From a checkpoint of a small image classifier.
Model: norm layernorm, patch size [4, 4].
Training: 21500 steps, held-out accuracy 86%.
Data: 97500 training examples, 84.7 epochs.
Rows from block 5 of a small image classifier, named by matrix and row number. Rows with one number belong to one neuron. Each number is 500 + 50 x the weight over its row's rms, rounded and kept within 0 to 999. All counts start at 0. Numbers have three digits each.
Before each neuron's rows are labels from the 100 images, of 14848, where the neuron reaches its largest size: "peak on" is the class under the peak. Only what is clearly more common there than usual is listed. The data: drawings of small networks of dots and links. In brackets: how many of the 100.
# u: gMLP up (value half) (model.blocks.5.mixer.u.weight, 336x256), inputs 128-255
# v: gMLP up (gate half) (model.blocks.5.mixer.v.weight, 336x256), inputs 128-255
# out: gMLP down (model.blocks.5.mixer.out.weight, 256x336, transposed), outputs 128-255

peak on: link (27)
u.156:479526596543474533472514535532567462453488479477471437502458547482539572448483507553455421493456502477509510500520525549419439538503585562601489523514484560532582541554492538480512511467472377465418579585470532492373478595498377602518426411582451495578429478515522465391468587545461496456541414480546554596500419519544496557600477547499453515480563481530513524501416549643517487516577
v.156:509612548576433515421484495434453570470480487534456533509463496486547520563510419475495535463513451584496558565442498386541467480565395536459511459580559539533488521435496531415398503433465479444499453556539541530555581490498493475485537437542530498459394511553498518525536443495414434499574528515415516443536497391501569535462489486549523478444531457584508486471481389501457448588504
out.156:527533446487511463479463603541472511468574460573431494590518542520479531586498457519495587514445551482509493498512500462539496466549488474450467527552510473463444536511512460505395477502506515456480383392570433573600594578527590459473570615501508466437550541529446459544516413442460454592497477467537494451638482487502472426493528434475495539519421498460500503447481466447447495484450

peak on: dot (69)
u.311:505501544467421549466594532506452452498423500543474541577629447478488511449424484560418469423478422568536470542486441459448445438553487530530498561580554440582498484543558572516554544428523473489556426550552466526539350578519509542471420454485490478649431589550575456609540476529561559532492552464508461529583394493505458505384495508437534516494514473614520464563481498451537507506498
v.311:446456477403676573523522563501539573571512411541514528497493548524430526506566463466478419533440570534470485533431430438485482475504476489499542444500524521503525496539454553543345438520333465557552522534428456494564525438544454455440474427436482494393537459458496537476602504546569443450440496480504362545505498557478485493488570519536528479558571439481494516430494504481535508587449
out.311:471530458550474525527554490547555447451464534481500555536479525428445514560439555434587504430489559506486557451520441469460508520455468470517551437487530491414515586525502462508419471515453558438537490514494461477470487561526492503450476582517434452467534529603480565538518417562453466421563541501537523497488562591519433443439496458557466480442553476553422493557564573544575469498460

peak on: dot (27)
u.251:417505406450572426583616524554513517455454590510453378602417452533459583599531592529453528410574532391483535483468460419548513442482588542457495501557493513447515552493483513465597496494534544558461414458559398484487501437442578424433458561434453590505469436554501518440504569544526425481445521490556546582490480538487439554505455518479424487530505577488467544521547563513451493468493
v.251:486439498489445504521436565568446536496515430496542459555561455563606535570529556502476481509406523508510486484489548545466529489441444531484470426416540425627525454438465487548529554462491480470475477552424472556539416480553618470479572531422500585562529541483467522495442446458458467486419509460487547512489483475491486470507570562509436486453452555538536499487549565604521527522482
out.251:429496528504483534509407502406503511535534474516511420526491564451460474579444508474519427418517493481471521552438527567597557495460546472648528516603556481444493468466601540470542558470445467531478527571408478580418504453483526528536544551430492481524446559389437573489471497480501527486500453493503569461501505356549597526547471454483490520464420538513489453612505544468539498473371

peak on: link (41)
u.128:529593513605576558512521475548505558446531514502436510467410567485465466436535472467525489569527504513476448417459570549545449468517505506553522545527583464521412476458447440492519513499419524527547506592474501503534539492503495492558498526425463461412561439405562562496360427576438558503465509508503475509498499495489489586549539510582540489546577542507473392522526536494500495604508
v.128:392642495491390425581522494484519478410491442516487539530515486477429538474477495496530524516501470522495513477615502491561539444374424469536526568454496511556503537531467326465529442418524596548463493419534599497445506505510493639521573549486531357463508603468485502492489584455468462546585467469511502454516516467497463534519451505575475542474554540504551454573561437543514482473508
out.128:442451439404525487502456446479571538583456507441594517570494443516489426549480584508522568415477510534448625460520502422463575478538446435534567526459481522488446490499483487449504470562517496496516468436535438566445428534528487533452506498581615434552399503462488482501506431500491540540363558415492515533519488490420430440501573590443481541557459521439503468535534525539528489413515

peak on: link (33)
u.210:532526595474419575520503470489543444505529489380436442520432471493504551403534464473636513470495533499532532422493621567422545511509520459534543424531516485554472528527542422497537450520498483500531480509485488616457497469599445514540468517612519482528339507458464538415414592429525421489541500513539501507503527510443554478493531365454568524474439468365473572511523666445464437515574
v.210:464418547490501427480476513390556466506598551442585434544527513487435500433597509541560531486534403489519519539449525385554458445446474515514513553490567400528542510552440511467564419475487486425543549396370494449588585421530470542564446474512479421540490448534496497558391530480553435533487429536484611523465536545574522528544491453550460499489405532438496516531481587408489444446526
out.210:626510427406478456556544579565503488494484495496543562501596504476506483557554506460507482456454539507481455521539383360513452463514497561430539430594476516470522530441461501536546530472496587479503489523528520478444531478492493478454579452378434525495541575459502473602476498482434478467447556516472538562482566591531488503485456571450449525507510463575557432547497439572464510504432

peak on: dot (26)
u.239:573542504459486436519529507529561463435422524469409473480473491455540464447448549398439436538506426485461575472501585520430513517394527517468512507350447465508457502524511462410502490452551569615575495519569492456531449489456520511505504499470534412481416513519475556509448567538574465445587485512442509469485464485527460468498580495485577504425465505607474597475444472458584398454483
v.239:452471532517603495549515510508450575538533475560373539603578543539502417502452483503466593520516471533515469510500563508544476534415557540549440468476474634561492461616516409455543462532441474460546469566483556479459441448455553459452502483471462516454438507519507400476481479539415500475547518530501556493526580397571517481495486480492505474426511487523552609454526556505480488491505
out.239:386490472533526489519563498502456538478482481479524461452550505540435570514559493498453505517500540492511343537533473463588491444594579504528452472482544595489529518489545502511556416581425500490459483419570547488647541548426521468487525534506458458487566429413473479456643502534646543508549560464576519453492498472544502487500474522448473489506435522432522466464516419524479553565545

peak on: dot (30)
u.211:583437517549555500537430462496628503449540525538497437562511482479547486380454534460527564436465457455541620486577534473536481474506459511416496514470493403441584529532539492526467485544508446508445477432495518578453500514550476470507605492512479524492461563480519505486511462508490435531562534524472601474480517508547521474497496595517540631422513475533499629429484479501465523588443
v.211:480498509555506498448484592458505514507524452548469463461512553454532503410531547532474537569561512611540478415501491440507565490544522493532519508572469447546534372469516520457477440581411520527606480547492466568394531564485540493557457476466455446561593447543492476466621561602438559481447485506524526518529505535449420493406475504556484534503459420540538443500521445470525499466510
out.211:488471491532478566493489489549410526557520476532478419483469548571531567563546458533528510504495472477441431517509517508468628516627447434534515528477442536535434455498574503512439490536438505486500563634469542478492551452504516550526467415388494526462475500506561496555465406425589531504433501527525474433470548411446523519498457477508579445549467419444531448542489507467484464470551

peak on: dot (92)
u.245:501522488505485449586457544558493447531473518531455479550393391640525496438376550497416526607494561520498527507431514542519423471543635450500408477535480568497523534447466581424466437550528524401490552396497466504549443559491481463482453557557527419504498539514465551614515430479549540502516489506498513512485440499563488518583447519467606464472553427503485521485539471472468540527473
v.245:366504471543546463603485503506501502494503559394446522507520388549489472512533518572396484477469441504529546472505507468528473458480442536449416476523483500492531485469529532457485466481564528505615486538633506531441409496494497522545427562514552511512526531471471498465562472529494389531530474599490518594484534486473508473441428529486513482536575556494545436554526564473539536561502
out.245:520502512454517473481457575415527453477442448587400565452532471528407487581472492464491504373538513609440566479503442402434616439511521555506427426502538557530536509491502560515517463489541444483482506565566531564484457491465517413455576463544528527526428518535495509379611463427521557567556450514439526508536414554476512462505489491503460511595599453522607433448576617547501525418449

peak on: dot (55)
u.95:519539504490517488540564461566418482493364503562448449437470458540507433453450506449418506568499514427575410506480497459478500518557486458478492482445443454491514439573528441403563477545489419472459578511507507525546483626521454562496427476451534550536547446598500607480520494549516472497550521459499533477419550475546563593487538558575512479482425473465462453543551544532381496557401
v.95:533491454501431508541450482422538545463547504513600543424434461552493448573511389468557403491568547496522470448429458557505436560412525430483489469565574481435585430462500539509468498526511449497542445478479566541472538417477474429479515553553445539418459505511471482597562458557544514490520523433492477500527501457453557464503444461505413501531444473502469525448525469556577555628570
out.95:473473507535527484460402550529570479462624395483479434507440523535494574566493464502485518457432526574527499489575466499549437444503530576513471469532543440406529517519491636508481475530483554515557452515487518533405499384423575499521561613590601493434514529385464418483474448440471527490468511466455436586508483501524510434590459458529460534553597489548478541455465545513477540519560

peak on: dot (78)
u.173:455513390524572490549472563478554473528495566482468525476509551504509475565525565513495571458495573510570455490496497525555504426476491455460478562477461539442546553439552508498502553478466485421469517486478398487489430517561537519495400583548556492481473468504529563497469372496505523566500483524561580481562533347511478440541537511468403514396626563503468465447611517475505513566575
v.173:513483465653463471513414477537539539492535474543546474510418431482488384478569462593561367553525551518570588514533515429588526517505418546457433486466398539550492430507491495489447517396398567505569449586456536436455495516468551488530558506497544577428431499530493542502521518540471497395531453474556474479585531487521452469536560529481471481440473444497417626472444448514565496492534
out.173:496502579504475519513639594497475450462513456567535473503489493495504381456487515421500522434455602454477527524516468460508519508410502450501467487524579453522484488542464482407527518521443471560606459506529585487453507493443535469427470546464553433467621527561580466536491521505492403477470570541544411535441414489531426498520474451572627500444570489462504507453475529514464556567487

peak on: link (28)
u.64:483576554484509509464596462584544527547538477481505499606470468591447500517452518429577548488496480435525574427405423427485519528477395476524502499459517476430528540462421473579434592495471466507562586582526489524489479502499567391492500510463482440442514575474517550516429472494471556571469503483433520483439441437494484511513523491532502487479458430462452449513507536400522515547517
v.64:477553481551510410480536484524552547516521437510509587503531488433433458460467441503393446526505538513588490629580549533500535441456531523455462503464459422453506491414514419540514492461473501490503541522565503512502511491521483523488546449547414559530585545539515528457493503552533533510496539461407465472474500480539445407497431425563497607515666513520517573558483497421517461606494
out.64:503394459466563458500484567412500451541586501548471550489518573461471535489438549469488535602542491429470432465468569499561570393531511515584442508579497554505577438521528492484489492447452488539461457513495534479481394460506523507465567493484451579511493374543533461470554534543611443432525563533514538550552472412481503470463537488551490502549494583562552458466417560423455468497485

peak on: link (30)
u.249:459570530510494529523528522532417609512567484437523464430558569484555489553499505518487558456442489444523492558554454448500425546488461518513523476554521449417540587512472471570472546499443544535415469423520476473535520557643470569607417420519517456577604536424447531443574468507488417433465631468548589507516419489398413473471422393545403560526514431486493576542429449529574510521485
v.249:518521563472608530482491489501456520443493506551452532493507437581396374520580443505434502550529525452573478417487528514426504469564513564508534552587469424463494533514481402564451521511482435483540497514532419450534547481509523609384602437496483565479551476522634466468529492460477488537620594593559514518404465564481459476505534436527557463455473479425573600553509540449489459501505
out.249:592421506534526502475509475533479497488475532545442476497498396463475541472492492377518425491621487436515460564477607474482586487535457518523570373511438505463511607485551512439550525571488455531490639504609481565530576479478459506468521569496540563460519547506483497468452493577581545449553463459492461515439509470434514454419570545481565403547453488501485478432548488538574494512444

peak on: dot (49); link (48)
u.137:528555503492490490532505476415483490524416477478525561516505415509545553500524515487531420549541500490493472461479488494494397515559509513571492411520457437488467481494533505466565453488540526425500491519533511531469502392538439588391416493439456517435451466435450561456426414500451415562534603549490470448497488455389450450458573481479468524475628472579515501547431488555524659440508
v.137:524518424574422424463459545558411404451532492532474506450542509533438441464478432451536484494428428625486582525477548479574495512536590475410473489472464484498504513411473465563535480492462534543435561531567506468541525565376413478474517504545515537498468449438550525525530465611527570499487451535532435528547455435492510474570484493544632471477471444504451467445475574412613477574430
out.137:507536582538506602525504364539556525393490460444486503477455539530516443468531501432446427507491502489467480570498453476502527477501525461462496474530533451518446525494474479531508568484402496632511595533453548520528522457397513497508539519545474508402522630604568607497500500542568575458437512492597538520381530497476437538530610466439486442436480537486487531499370500446510390572532